Weights of a small model that answers yes/no questions on an image's attributes: encoder arch resnet_bottleneck.
Rows from block 2 of the fusion encoder, named by matrix and row number. Each number is 500 + 50 x the weight over the matrix's rms, rounded and kept within 0 to 999. All counts start at 0. Numbers have three digits each.
# v: cross-attention value (fusion_encoder.blocks.2.cross_attn.v.weight, 192x768), inputs 308-384
v.25:520529499511418486437542545472482540486507562497518440487376528537490512408465460511482492501510534544419524572524542403524505508498509467429560506541599538454458509466498520527457462456537442499449504571510441537462469524457535529
v.26:547537584454420516465427577552527472526498445560469570486551509568466471506523536494523462492509564442622488482399436600486548539524535498415544489500473433475560426483478390511524593558531423443520532437502507517427395555420533408
v.27:531554671472491489540614543529428520559459518515482342581402508498415562519447507472490473502546481494523486482524458541519383511370441496485501516470442540493533561455517556531509498475429574462471470561539483539438502509553473521
v.28:479513515502460433557519496586509463439514521475442365503444503510477525545549541462458507559437466584471434550558549513511513416534512471448541436551479471440473463473560558521530456473462530537474480433478419478499505559539519563
v.29:599454514458432445589553556518490445469477552574523438543448519497472413521548603571482441491585552484532508492540443512523422544444429448531550506432521512570473490511523580460454520479480562571512533465458510498473567539393436473
v.30:379456498456472497451540493541506411409509541543478425466461521465388434461497560583495546403497462525603481573417527535471484491526539457456396497499481548454373519566559486602569611497541511373578354524517585480511504485618545449
v.31:544444470489487477348545466518467514503560557488469542549526537503456385436606421562409471427475500588454449522400588443581565479580462450545513474549507491514452437535481508493550463568561487406509512520566542550508469465541552534
v.32:454513536471528550497539516565425494427518465555532489491495543518457500511563449490608480451530502465497559506654389595447557564417520550522565447506474527519499453505499456483544555503525529541513507464433470482528450459488429459
v.33:431578663377479460446535602580426511484533491576528475319444465521458427600485466514509514560472600526595475553536472432426418568582588495528495424465434518490530499442482400342454556518463585531511557492408473468532548414515589395
v.34:490544377482452579479532485537509514509444585537413423394392413510507454502497513476499524547415528589472517547515537512456452412411516540561609580472441597556569492439489547576597539485409505543478560588400516507449471400464493489
v.35:454447602470566471501490538485452474507492465503566461497530506487490489555520543467627404480559524522596491579579490363457511467442527476493453483441603446477470529487395462471397475489501507576498526398521473553514493460476598497
v.36:585503479470509514463543542465556569548571583473436574482536487535628464495550397459556548461500445558422405532470531547492525554414531533447484455518467423446458476440504527484441504544448470479488523514537485517489511425430443503
v.37:426504572469572545441530495531474480436452457574519583436431437484498442512547569497459500507538494435535510532508520539495373490484519550442558426457427539446541421477494517473537497408485433470546554480507475444504536527495556479
v.38:501591411489449547425453511515475469404381510552441511418562467482413573465599426510498487574566442500519503528548470554479523513553521447507537566542369569519541405520503452509428525453444522546463526533488512516488547477471499420
v.39:475621516538563493571456534541499486531562494593473484502539517545479522544586526445584465521473501414526493475519507447539498478483516473474502498546471470514490628526454407448469471585532497528406485457523451501436553518457498545
v.40:482454558481424539549572464531471525542528561534474576501491510553454566562518590537598487443476491528575496633545504491403538490480520491443468450417531435580470500509428433445483504425465565518461535386525507556449455491489439554
v.41:468531368560516505449465510443425503568476563408492684432610451482584390452456523495422488468398483563443510506584565472595556510446427502453619403449471495545495517526500593558435489614435528497518459508393463510448459455509442539
v.42:406490447484527533509533497524448540474496483545521466495537467496434524483515502536553539538488595488552506515432498521480543404574472415454560477537388612561498541531513447470482420534468517427448429467512537563521464496499439507
v.43:530589491596527635480522499592538368592499505521525535490496408502470486443530494468494414525487442567505468609547530555448425479408516483540500517510421498507520469473647615518522521426437477483554636548436528448449530490535518475
v.44:488534587417510528405561586492561548537433487504447467414490529428491565592556561440496550474553576541484450526573434459411416503529493403555491489464495501552543549518394447479480446476432479515444543498587440491463548495533509512
v.45:598528570473515542487521560539436488352528534561591507390483485502444475548561497579574484538560527556516461508569462514565517476543505364549489518482401472537518483433442445522495415563399549507562502520517565475509552528508569440
v.46:550510511447484537495438453521476554477484433459472413560487477524531466494550472446556529591477436448496556440503530446545458413537426551544476544553487482539559532460491547512403528614483484433499453465557450482517551456460533543
v.47:474531436538418539506515549656531493367569461612467521450466554495486469523462448520579536456564543468499489403527459454418475462482512516504418388441560531504490475524425423444525475528560519451512588430485559502577430475502439463
v.48:463440488525428477487437399524507500379572515535560504486422553485578501529482457387456451481524498538528395438519477498481569461473514413583554448442442521517521474578550471536552582612529476541505446471476426469555544499477510600
v.49:500520508539449562445474520487559459527491405507513506517491490552525518514458439451578468515452469495497573511495471528417497522500489512470455461504565413509474515544447516582492508523490479464513534513511521494546463438494458530
v.50:544482457476515487507471431403626422461547605476460474543491478478508542522465479521420489505548472538503509498500504491453480549553546431541509389527523563517535523606542574492490552517571446465509478427539524561559474382474462514
v.51:456488546640528524522436474553522544530497515535526492506482574449497485463507493489599522524450486533410605541531591477528527506494487503495457427516473430446495553525546475482418475548455489471556527515490520527499494483526462470
v.52:518515511477351520461539475466464464463592481512511433519555463427566447491558586480447551493524536452506593496481551482435501587581509447532554525554557541480455572429542508505464523562521510495470494543490550530537465491453542459
v.53:511493544526436527516526532518548562498511478467522483518595483519457490476451452532460498513440518582516527535456518612450529509465517505469520510471475493491497463448557479479525562516578514503460526497517576488544460485416437566
v.54:541479409505526456558455464473555519517543546544498488513525554478460481515511564427472550468478461515504467478542548572560542524508463480593543528539541445438499497536552492475498468463597523466546547479453520594452567580606436538
v.55:576548541534532567616498482536439488553456572507522476442445521556464504393526410488496503464486544449466523522429481573523539494530584533443503537450506431502516477435490496354507509494425502499563447471491559430465551541548493463
v.56:480457477490564550413484507458502543439520495459483540449518512527497484479536431537513488561552477467498428384540566544571449471510538610510458543461532524435493441510485500469465459429482567493513521551461495448438489449568517474
v.57:551469515472500494503474485501489550479533512479597325391479521505549581425530457462477616445551487510515485552500508494514487601526556482570495480390418512593472465547555519433524531588525624511489472513487545498428535498472403407
v.58:533471465511483468413480504515560569480506430511472335402555511466567454543500414562408493433555499559485475486490401476478502582423491429564498473549468481491459484510501509500516549491533498572478510491478562545565487477383577521
v.59:473512550443375456516473476553448521516519450477544500513457465547568513499491544546562521523399527497462531552560619432490561516473511497486417512459495454564495478567502548524617514417518521592522462512563450510414563483510439470
v.60:493476427463448551442529571536475480569485499496456550512596574530513471452614567576549497650509468498494536543464513508539522402523574522492505524531469506514514501524492520482548539486498478425462517532527545463475470528457489479
v.61:465461447581405461461578501545529490444495484476437469459476529466432418480528504529471527434497468600570492461539571333499572517565527452601512387428494532564493515495540548446550478540420529516519524514507471563540525510506465608
v.62:527486495426386522494521519522597440543424493545562431451436445551435499539566521487466494556518479415510508504467500522579522521539445528462584516462484456528378538458476540489479477477435631484481467485507527498505550486545558494
v.63:512568403484550560546457469396528523496622593508430637472505547470470519480544566506513506539526485443504457493388583587559537493535467546494495504447489546490526482501513480485431440545565483449569544491475460525482454479562486495
v.64:455468638588512435407502531519364508476548605556568446511522456447480427489495598471472525388569442470585467473542578492521527644533562463537597457587497520475516469361456472368490535493473573479526596538455580551477496418526505519
v.65:559512319534574486558557532569540544469488481563405564380471498534414477552444509483484431487581444487438482473434553526469529476584439422552482531523493542623524429468529391627455503475543485512628570436556569505568464513469483500
v.66:524490494492551534528400441475378563450456541497486341586487560496566646568565459574519382546482557528405524479590529392376469525435466529500649515582466543475499401559461579490506537510398476484550436407474561449502536514513576518
v.67:510524522506534416561398541512496491537486506455465500534548559484579526482462475471572571432532446422571437502547493554528422466438501510424526607516471529527369427505504508493519542562479450514440518460529565460489498477535522477
v.68:597472567522466409571489591450480629481439523450484403478535487447531541535455480465537522459496469557438537421507558484597528580471479496587511435498490479455473463418551445525487455464382543524414506528614568512547521506465508446
v.69:491482576495489427546477518438471521556517542430513523565611523526575625553471425382543510439466521562533524523491428467564576496475543506422621571550516533465455471475510500526561515555533570401380443500576557466509502428479474557
v.70:536460515542551477427464590406403452494491515475534543598514509547522548431453408485513543530552410502450456533497536474494414575562574488466556505444511413400504487454549528482528410499510514545544399548612515557449496515520466463
v.71:412547521574531560512507540538513418512525524521552572436419466510490447486481550542519551480591515549530499483472466512522534598491449506629501558506473544480508498491489502529397476531525478517464559491612558483538524496444554488
v.72:516477546549488515520469591505493495523514532513548492493505402457521416556597589510460513601603389448517588502545573561419538517453401427523448374531464441534596536463535527575521536470390554544484514362461556508491528508500518465
v.73:611562516490482477566556446509452520530484452449456442550517525337489590522477496558546448441624404480520470532517570559518424437554555466504687540542449499603498515448522531545454456472541581482584389512494490511382429445532581466
v.74:482539463395504404535368578423563546564442556475444436472445531543525448421425408416580441467432520539498520507488612477557511555462549442440601445515510481434459578487436588414489407505493636521375449537522474513425479553587447524
v.75:514516424373498438502526493508517576479514483535566592469508547489467463484472484519424450588467460479529452485482545462493532481489536409495501575503424487516467461495492408546535458482505477447492503556600494504345547407516485507
v.76:458512585428463508561422595476495591523501527539502469507558541548544426538572539477448543547568514470505557508486500384489469546467425541480475478492583516499521595527469493537474511458456496609500591549458518646518557500470466572
v.77:476520422525548569630555457544480526574511485526459547595355494444513521530498436551379557483599463510554581563514566477554625542469432452554622440542563432472535584542508490509518533565545514476444517485559485397383414461495547543
v.78:478540457543617486463550553471563538492531446495477666617455525554566458454488539490428460569522574568483432450457421604414480399500499540521564584597542543540562619494507504508499497554512428438496428490417571445519563579520483615
v.79:499642570447521618485483419566473442542417442468514556537539473547482447515575593471519444551466591521480550481482349505464594477497482523521552444497460365518591527497493395558450454465399593448386514573391354470549476520501568515
v.80:580458474560495506502496400510415439590477473559570524454519500494560447483529591465482532549565492473535484594472459537524484522434490498504470571506426534604577533451589389549534453458499648481481518612523591527428508377534516505
v.81:435540428489523525466554507511515551410532478471477434591492584531537466512538459582473523518457466488468582493506458575461447422536538523386540486458477489551447476516520597535519596418504492534520516486438556509555501641467471507
v.82:375491374570471524526537475546531541478566537459457429491534572499467471562531488513417569435516430502544474539505398514545541476528467544437406439519524518497433491463487526535510527545413454524505486452548435517481501618441531504
v.83:486498503564515518554460578477549505538512598481436535508514519419351525497546491526541492530412512490439500503567510509609475533507449470482490492488516512454468507478546534502502513517519479572518467585566477451578478507633460460
v.84:517455497603509513598479441564496504440506469411443631483486518553465485472533510487517497490438435483549509452481545563657485435514488483454435392481579476391500494452585535442482582511500498461458441501501526531559480541503511476
v.85:400438549399539515514597497560557489439520562513381562542526554509444483534492479526521461409505448444450473424526519540522463556482432480465587466527449517470513476485511568503531436516499498524400576484477425518434491536569499563
v.86:526554442559501477415476493508538663416452570509377438458464505479514558454421533445504445573485417480435432416470509636522431521572535525371513440438469633493461467406517560474521555535412402402402504416440488482492450564401468425
v.87:513460486514461543443528549491489567476532464485489428476514579496472544486443497535463471549365471496486454397479593546444487535518524523410468409389442564561535472534487554541546544534571445416405489491513466540587548550519458484
v.88:488544493531465519567469456430575500439505574469486578500552464483347480518501500571428566465479438409466507459462432426518548473540533405586439504558502403509444524493574368447496487434506484568533498520547471469487479593536538552
v.89:492509509394553509489477505461468481453485471464506489508482530475429438497519472369484563503450543543610529516443500491487530469470517500460506600529492508554444489501481533532523545502449524487526548484453514361459535402518496478
v.90:478486591455508476535511506470565479570471375465554530503476521519562404511514596472436514543550433526502495541505508505420550476432483472551603517481569451497516422549562415528446507487494526514515471562430502461460476439570509456
v.91:490481449542479494569564521485400485483490482496475411466505500509479525577487493516497577452544464435508471502541459476419504489464452414523519471508440498458438523489499471475463466466464554586505495531470525564443514502452457568
v.92:596432441501568530486512488545520581619467426533500501525462394485460418459515439520495508416547502488509543471503545468531532513478488484568494526488567447494549453440517489495489485444512564569520513532494477595509471535529539438
v.93:545467390457479478521473589530531553503588586489481408419515507411534494476460529490487536483527397480533455472510448583427436583489459450520546553499559582414545507456462579601467549539502421456500595514482462463440420577460498547
v.94:435558523455511431481561368491496487495503506492441522525516508484551494537607583506434544565493489538505423537503568524539509481613520579488490550462505472447565461479564595451430577518519628408526439464473598510449485492466553449
v.95:488562562504505490433480544509497489491499534462486501457479507489494438424583480502513516517567581569452498544374538518494537472493526569455570518454525457429457511497426516518422561442388474376483479451444442433441459525497528501
v.96:569480569554506545522507514538547513432529483507496573537431491471501575515486478487492408559578537538485445548436481496529494469477479528537439429457537457505543531499451484470463418526596624440526511577514421440573542534514533482
v.97:468444469485468505526525437466476505556554470351481450524538514484556560520456432584515504446491454427465589438460474505437443479505544494458413528477451530460576473472458538488584498554413522580486510515423487477493439521460471536
v.98:475501475522543496453636522491488500514604489353561483470492485471544523479446429516504348464447493543564507487429456471484524511412558461455558507445495545454670412456531473530491512521572452575586546544481513509495472590448560555
v.99:570518493538504389554509456602487448418565460469515564532445532537501412493401451571450463452493480453536526508529499426567489486515526427520492543455452445553487532591470623431479448574526511432496523483496502553466497539428566425
v.100:521462582540495441460570481473535486582547601481535480434456470409504501429500452562472491498432528474440557545518490506532551511442568490438402496526496516511492484570534531424562523560501485507538538500532454476481511467442522576
v.101:424547485539555549461497483472503568494502547551554410556551556492511449532463444510430515562524539475536457510578533576450445501487511513512378471584532540519420548482467483511493579505384471451507426443506543481590503481544509449
v.102:393472483465460532411494539488589544522519452444503407557491525419545504559557462580489490558512502510432484501502548517545498541505455516513449425526515618547474528505536509527565488511461567501462487571508579483498482441487448440
v.103:537573572539557450517446456518567531488467501514494491505404504506580439430500533522471485538407570590435507476497548488601504501489445561489557567529454600418485545407486552447471565465501462516479453521549573490526571407598532436
v.104:575503633551504482496475449477472442521546562456493572450488446502571524533498531509496449486408592486602499537407470518544555510529555425508570442442508454447484468360549576454528531479541446598526503502496519573446461502547587482
v.105:486541476432449556494463576482534455527453423562475427505602569472577430560469445536508544587558441465464558475575522515476418508485520498507479421526545467519487523525516425528382437536444547510550560507548470471450541440531473391
v.106:540441505528496535610485436490484514531494376448435532522453528615500540510457433496554463488396433487462513613432430510546517510479479534477411526414530409483600378535413651311532488526472456555404447509438544448502465466444519491
v.107:459551547452496544466471429611440541506531495597549510387526523506556474502604526476423493485543423467374459471524502570476520534514517504494520520527581443480473499574434518520499527506464519462513584522454522433487456587573559390
v.108:445568538561435462511510487468504587498500485429519388502488470424550525508490457524521545509468527598542539447485509445390461531556468562495461520597466472478436385555464390652500525518436538493541508518459521500536447542421495533
v.109:613458527524495572528592438532524526434534438613582515459490555578412584555528496521541551337480442524569503437492527494587595488554497398428547498477507495460497529499502484525497518529447469459547575451490481481567480474567495578
v.110:407538523483549497393504470469458512557530474591472425431480549441403478507531431522460527464474430470486490569558529595501465504484482545501558447569447443441533473467452574549482477484427548418499537565536500442504543526460457476
v.111:490539512440530508517515426501512512532523498477454750623567508514415496487505441502504530428463509449470596544521504622497481459551636413451524495524499498533542401491546498439528551495498446518571525498483474530556387591515503501
v.112:490569459445506439593467560510595488560563453538432505349372510508402459558521465442420476497528486348421523477576535513475533524420518485492515497440488502603422532552460563482439482365442505531535468418585500517493481592552568555
v.113:590447515453496444447531565496535387482488496487502542597490342539411493485486543489496505546533487457530505514450521582540537481452504596515460524396488497609421548471499473561537533406596460434479426477507521418407520481463496569
v.114:449520444509425453533439535423537541493536500584457563431426506538448516537561537427490438501566501495452493536581560556473455558583647499533427470546500426508555553560448433552439555528509510463528531513487499510565508575622536539
v.115:437429431472467488571482555508511400498575480509447591579501577571564487519522503503539528522480527444584472543516539434484556507507470536504528433446435452536502501574514666475486515503426437513427435455418504625534527500480483510
v.116:494488431488445620485466508443562494485498503423527473515506594563468458520421461540510519561416563442497527522556537596462503457608548491431415499468537470541517558526473478483520497495618474484464442496444555466495566529474548401
v.117:578604478478426509468557559499544531442571525422437604435496470599565519542452437451432393520568510578376508587525546578479595441545564587523526497464645530470469506440481580534469428529603489451525485448554466530603441524487496484
v.118:533562434473394581490540450477512455469462458483516453465423496502507478481481448571442579544538535481570506501519589612446536524580569389468512543477472519463448539513535457509535512462505521441427457485539493471456533528508511392
v.119:354524478501466524570428472539524587555398545532534324477510462498493455489463465478501443485519655435563460554571455577444460462400413487505491486553499492490464572481575497557452537403465482571512478558480456418477490478410507596
v.120:553463404483581491441535550465550423367466583448564484514487421526433490482494509512482510477552437457460589453474539481508511568576587511462485488512384538490498473519434468501527543545417590461510496575548544461509514538506477480
v.121:591594610487456527410435516498510595496413563497417544525567446504464465508493479401504460470571511422428574481467455540598490426533495438496509526486513471497415462422448522477473577526505570533425511539589553649523476495482516466
v.122:382414468519489475483503483504515631578546524556559453454578487538597553394549467570453433482561575460468544511426508465484598495482470448546502556542492478511525526499520355569471475577516536452573488508452490491563440442467512504
v.123:444486588483440416568437521505432589530506576565436390466405593533455432554409456607475501422489476470572470608539504476445451493488479443415502439535622589520451485531549490489483603355481489459550559434476398475403471465484498586
v.124:500543520535638489569502458461375555357493579485418424508570575520548446458486448453467602501455517567476475555547510503480436549428513453537482499442404450515499498540444479429458485566426509471453399501458520540490513549426524446
v.125:612541538557445554549526494394485432394408573529477437491571603468445387503451458563420306444577415440473471465513517560596515624432468475500398485572685578538499494485434443540499428507453541473575539457600419519459455600504365564
v.126:504509464531519454505455484481479413521471448509517462568562535582445506459490478462460513527563515481608563457495481514348472573495524534529449519553587494558519451502427499560492552523523499462501512468494510574496436458502485502
v.127:488447468511426548490482381510423395519453473493528550516507424459648543499518529455531549526475461464576445440519517495536525530514489546545563401495542516483444499517494517521579459543502441527406492464482525382532497446472494483
v.128:529514455519473428568423593423552513462486471529530487433483499510504435462675477437464478547552489466475465542533476495519525577546472518466553580452529466460503551510543474501493479476502429485467508561512489473428527582461467591
v.129:560589581572447428501482529426544608563576481481448450457450438483436464559533442501542536522503352607500525455532443485512484532504415557605567544484603542512484448488400452570479445542553470474506567555415504533549457500482504501
v.130:575502444535434476468453587522507481506517544507562550452549565535494575559484590558526493499527455396434434524448370576466511536483495602520505531532428516426455432451444626613441445540559469484435482449473461522466527407531470429
v.131:474414469537425544538509501458431496519443558483493513532524506452546490565398474469456572445562517491402546583550657424458480510475511493526382578503522493523551597533490513542543489582618452531474584487512443509575519501498367545
v.132:448510394506540422508450365539492345433479480534524520479473535531558512575531452505547508475464601504518532487412369610488477485573456511398347599487523471493461485521510483588496523544457519562431410420382566497466492472436481449
v.133:407563493403509477473571506399508473506425474419497452573544456494573516552574520512535503578445575447511519461541482434453542469431504492523497495514487518594594466482581479523556473532469458463480490539544527399500508500495607573
v.134:557497467559466448555501585487529506481530575461560509525513380514471456507507538400533571524456474556475559526477573472490422514526483497481433513496415416417568515510501616490459521472522501527507537479583547457582468520366525515
v.135:444561514409557422502563586560551515559427582526556666467576572396585436430484445486502431468470522470415536461466512432498369430465493520549425565460472506504446452546487514498539608441528606477443516558499524582476519444435524498
v.136:506470380493444464549524546555542443558497508471576534519471524380564571505512458471556525475529610531421459479587481435447445542508497512482561553470386583418502449463543553547451494526513471614428436379508500515452534491561573560
v.137:489502719439477477530473434565472467406545442396582473505485507509495469596523447516488461485383514587427504498484476431446502469568561515424524453517511407518577431529562366489575562524467445553594458432484529412509421472411511478
v.138:519564378479402491513441507541574380488498529584612691437492554484628584543497444448496486591558485571510555445548474537546460517490528511522337533488399457458537487562497534541452577525510446503507478412482639502523493347566547495
v.139:670410585573519508482506560452464663531563499616472412468425453446451539449494511534503476530480426550484521539379565629545490519461504550476582466496643484461457531438461619467501475480587468523495570477465496489602408429538593479
v.140:577481310423459542486508460466537460578405551526544595566463535578522534524476568467544498535576541421533460512371490520471513548453480505481284440495539504475471480544618468590449467475594548541486609550407488418484523502497432470
v.141:465493549516529501538472585582587393532520504529476568559541510491466501454519534479437487534533522430536500429430472511553522481452596424634438495563468476518483470508495526482456385487552514453560444498567586459561527500569485517
v.142:398459457464566441518503489606520555475442497558470600524510475446493472489548499442462451482436566540472618535452516586422515509550464479596519531496537367428463541442518478544564509431475523583499510458452627528525483511443546503
v.143:535485496407464444470429564552539516594553521505576591528467436472545491462518560472464530505524585451493487543513536560480488599478462473527563552539396424405460320553408553451436514488420617519470396531454493404454549552425446518
v.144:483542553498520477500479636443528455491523478535510633543449570532497529471468572479496491545421579494430455459501490521541501528481459534502521539479455528492522545500455512467384457506555484466498482465501491510559565470515430544
v.145:416488521452443501545524481447621509470505465482513445556514498452431424515462539444590434428534467553512503447485580556455484473556466500473458461425449370485453578553472540570491524599436551515507432422534515562534475530485584468
v.146:617585541478409496516463521508586532549484551460467385476498534503464555555517495575434487500518471538518542491464474448525436536418535452479418462452480545526473444533482536364470552435540428464567570482515413449552461516415444503
v.147:536521482515514469472521491368477487497495504553488457467467530518493531471455533491535418533488536507500484401436566383577432434450446531535439510480581400501493464518360480420477479480528556490536544530568478534477519507436482453
v.148:453476487594509556584502511524579486512513533483483473507472496492528473443502502446420540453488468458544534527506512521512447583478437527478444529605431425491434411523481478510514513549479546466453453480527496469491486533502488524
v.149:489530522485468553495505500433430501488478477467513488534552558555442510522523501531508565505452517494486549484516540384433519464456494473477511475481555574537469563565437385448611452508567438466541432481523498487540459462504530533
v.150:468474545462539552542549527525552454531595553494449577493550583494463580527480531558571520509528478494525500492458537428551428514559476549557442523457497442450490488547463648376525552506501465467429507485482486486546539486469611503
v.151:541478454513567489483501512545465525482469514499454430456401491472389420564506466525526529393510385401470488544500428474561453467453461432461560484469569542570480530445416468557522491512446573565483613444544395515495494475569503453
v.152:389426435510496373526528489494516378566530362537457541461424479378479502445461504422476510581559482495494492483523457479469582490606524511492514574577452478396599516549500525556513442474549519550461534456507503515505434490591455487
v.153:425537527584536469545491492464401642468464522423448450556602413576480513543435505541478525451537433475604527507520538478534503433435511421550479487489510421455462545497500511426534420547570403465520470548514481541503532444527480463
v.154:477482525574518508558467501504500573534450467524519473463472501413461552480580490494454447462485498503571571429468515434485455581465446506504406537510506453446550483445595504486494443405557533452476558444565457481551578551511610504
v.155:559482583514486600461462418525415474437531513482484456489532536465552508482467463554432522590412421551395506507534487589625501455449542459497551466503559452438589579425479408573536536507546499472523417555502586512466490473504520553
v.156:478551560540549446552472540523490465468415443516506524498565556625494498595422433598531485483435470544462500543499528577599550429491481455418621489492409442502530501407561465555475478453441433509598556486518523593513481502472450500
v.157:505522516470388433539545504460530462529544513591496524470453544444489505499489506436499466555462460549586546580559542483501467517530507595447495543550636573530495507534489490476507550576447419476432484359505479502497490526495494430
v.158:576456439440400487459509550466554538457492514528526567486518500523407473446483537486453433507493484534455494523512482472466472543531571475461543481453400512554525509540438553470489515509491473518479502465503504425500465410494416467
v.159:587449570463386475452546536516493532489562520564477439481494511487444508536375548412449438454489561514465534488527463396486477421511439521413504462446442494530536448481522419576334420479493454461511530439508425533526552530454440465
v.160:531560505468547519487518523511510523466513456517486454515478504525483491443517513465577430432502445513503470511478492473547514464553490503586506514479459422482518413484549496454490551395432484663535459520505493502565504557541481482
v.161:495443404536448598511458437448482461517500511425626424565555492572594495535524518527468526540441476429480524490466488596438510546445510512438518518450508518596472538590512572558521473531470504526594549518459540621475531419474471459
v.162:528500605460487451520445598563473594608490575561521537480560525551463511546485502462561558443463566545505601438560462566484503507486481546508495517613535483429492487405469574516494476422527427540539480501506502568521497524457462641
v.163:474462502538500607511479549520507531486445499515596449521442475428513476485542577454474560460540496488512535536499572476567440480500453449470532481563492473507485605563463569566508460589441577491477557523522466511611515442532417493
v.164:468500606541544519474509505506515523609549516470489510474550529452387426548521539570489488380482476551453550468503527542496503475446475517466531582548586496469568490528542512462481517381478462511442376474426465516386436639460466572
v.165:489514487477488482577466560513560477501399479534503649537574467537461479513397479528533452530478499482497462515447390535463523414457515550610478566512579502497466440463479517443458492477608412555497498475550440414572459531461523518
v.166:488448356454436486490459540458466499463535442444482466594465557458514489530449518530481466493673463444561562508507539519506520534568550506468490475517484470526418548514574502508532476461437583543492534467476445515515492494541491499
v.167:518470383432452528415502495480548516443452537485564516530536511456551530547516453430482525453464515457500490539548587481459470400540456507507558494428457472489522499591516494481501561515571510611465468516428429444524526528463387493
v.168:481521551440515375439444596491452541465466551547534577469487571487489460541517554481512467495502516555489531513378458449475556447483520395535540519485538505447470575464450585484524468476525479541431491504461472549469487524383506417
v.169:525493533469516493534547493467560513449560606503538502501514444509466480520467428493518537461512472535523569486459577433574496524534465472442626565522523448458556473497476477438472532490518481486487488519513514453458536544515426557
v.170:571558493475530486479494427540514513500494554475465559602477549532474433475551484438509533475457457498493525535435540525470492451523554538508501542479570448510522485476518513493476528498550461471416468549494498515524541578503473523
v.171:412484465484507447550511554381409532536512523540544471509467538498514537427542439493444574577641478543539476507505480518405533446509530517475443534479465443523510536463438506515511434444443536520447533476586570511516462470491498457
v.172:563478384477492520517476475561515405437501535553568553513494488460558510522622437468505508522491440430488505513440539491448463533525581530487475584476476484499532555450521505464460505552520605510538521463503564434606525531518504498
v.173:533542507532475493510487510507497530525407514464461479524598499564508506500541454534473529465424425548448505452517494531483527462478478459405494559498584590402470544457527453523546500558405496521550526333511494473444505424554496530
v.174:488587425580510475477550497435516424478526529470534379494550434423499539518521505488487486539479545577484441508552562482451503524421456472487504464576546505518532529532482515493516448505534517473544512571468487528566582492490544540
v.175:444504575465492467530532485507551447526527498459507484510472524543509501481524510540469483446545518483483475569533432441448456528494458505536402552455522578476490489458471409478509510402530443475546447505555593525492521486554467454
v.176:573543572463474533382431496545473422579465500465486437534479534528509569474458498533505548490547525534544473556551566440539487561403509377551482536556553436521485488582481612322505526492519569548583544479557456514520492355539485530
v.177:426531495444563478566480560495546557513427523506537482509459600479543432492462534438552569560538591490457545425494483542446523559560550518535474521497497449439422545518560478547596483459489592564460532565518413439461576484473565580
v.178:656547504493537487561533545474490569517516463501506403564450439537457484583555493514491527434580479445442545464469531486412439555518522533530581531520455598538420460439456549482521599432517559496515554632475461460506494487529567516
v.179:574504426459477503498534558442559575494641474446564415460474385572572393472489527554507529514479397470456438513481412441470485547429544529514593595542544430627536491544475540372609493442497515474472531513550451446501431421558522608
v.180:599493506509510503532512570498490502599439533516524452450469422439615475501595485521451492493529463485453489600539539472516486554453505446568536486549442426552479487531399538381540476478483634611462509600539546560578438368523562486
v.181:551409574463416555627504568497501506564551523462591391603442474576481542492539453485554571429574418557509606532522459468449387507470506514468456483494501455496487478431518468578529493519569534536503525536487577480526521546582464473
v.182:574465557467456424487510477590434559550536522535446536484469481554508418480495626502379493532556434459434454487521548417426520567484470479532503430559436496513478533447507430408487549489501533521508624519410453470463450478548486471
v.183:422456388500493497498492437469523557389579558411436556511549499499527499476533483549473425549492472506469495458445582517498493511581481542383467517516550502554569453558492516405480531580529395524434452480510430520396469485487435488
v.184:527546404466517482447483398584526480447541566497530360502508528487416489477469542542547554536512496532504569568523512615477520459547520503579522535493523571488558532489535534569451466612470477464552489473597649561499466589548476385
v.185:466460522528474472443535506510534529455482567462440413432403454554437478440579461550403503486536475512652441612454576423529488472537474489516481440547524489509544536506466473453467542437493657537522535499470584486480596437598539492
v.186:538628568496535445476459505481526590437610575477488593423541491514532458478534565549554506442534508461560526438363488416515360414569429418509343432663510480502565458451476388378457491525542611458645627542510485532498576471521450510
v.187:481382503615464620503407525510507487542469581506536471543557556523528543500542478476450395516524544569533472511564473525437485493536450607492423496555606466405432592557462560551481510511587617488493476504425519567607492464511536531
v.188:499434540511415493500406495536521522519427496498525500523480434459523457478486456474399574544469438534471492502531458485552406542493494495516430522470499462508521471514477473479489535578523487562508499561434528488540397442488470498
v.189:483498517403421575398468531514553421500509503455412459479514485554478581511496510444472404488509535484519445455510534515493434490458411506501429476549508531466514578544537501594483464493418517476595423505538495554516431442471453482
v.190:566513491496524460506537443504474391594551476389481496584508447567632521465535562520517444403455479606487481532476463501522494557449476543507565473478512471502451446495520509437580510490543582485488579499480553518483507506419455542
v.191:474479596468595611476473405516472486542506478512535538568450510469437465513540471533476362503517444390568484606550463549549487444501468487575427522473448482524475540526516523421498478562502494487477536482562478541420557561518546521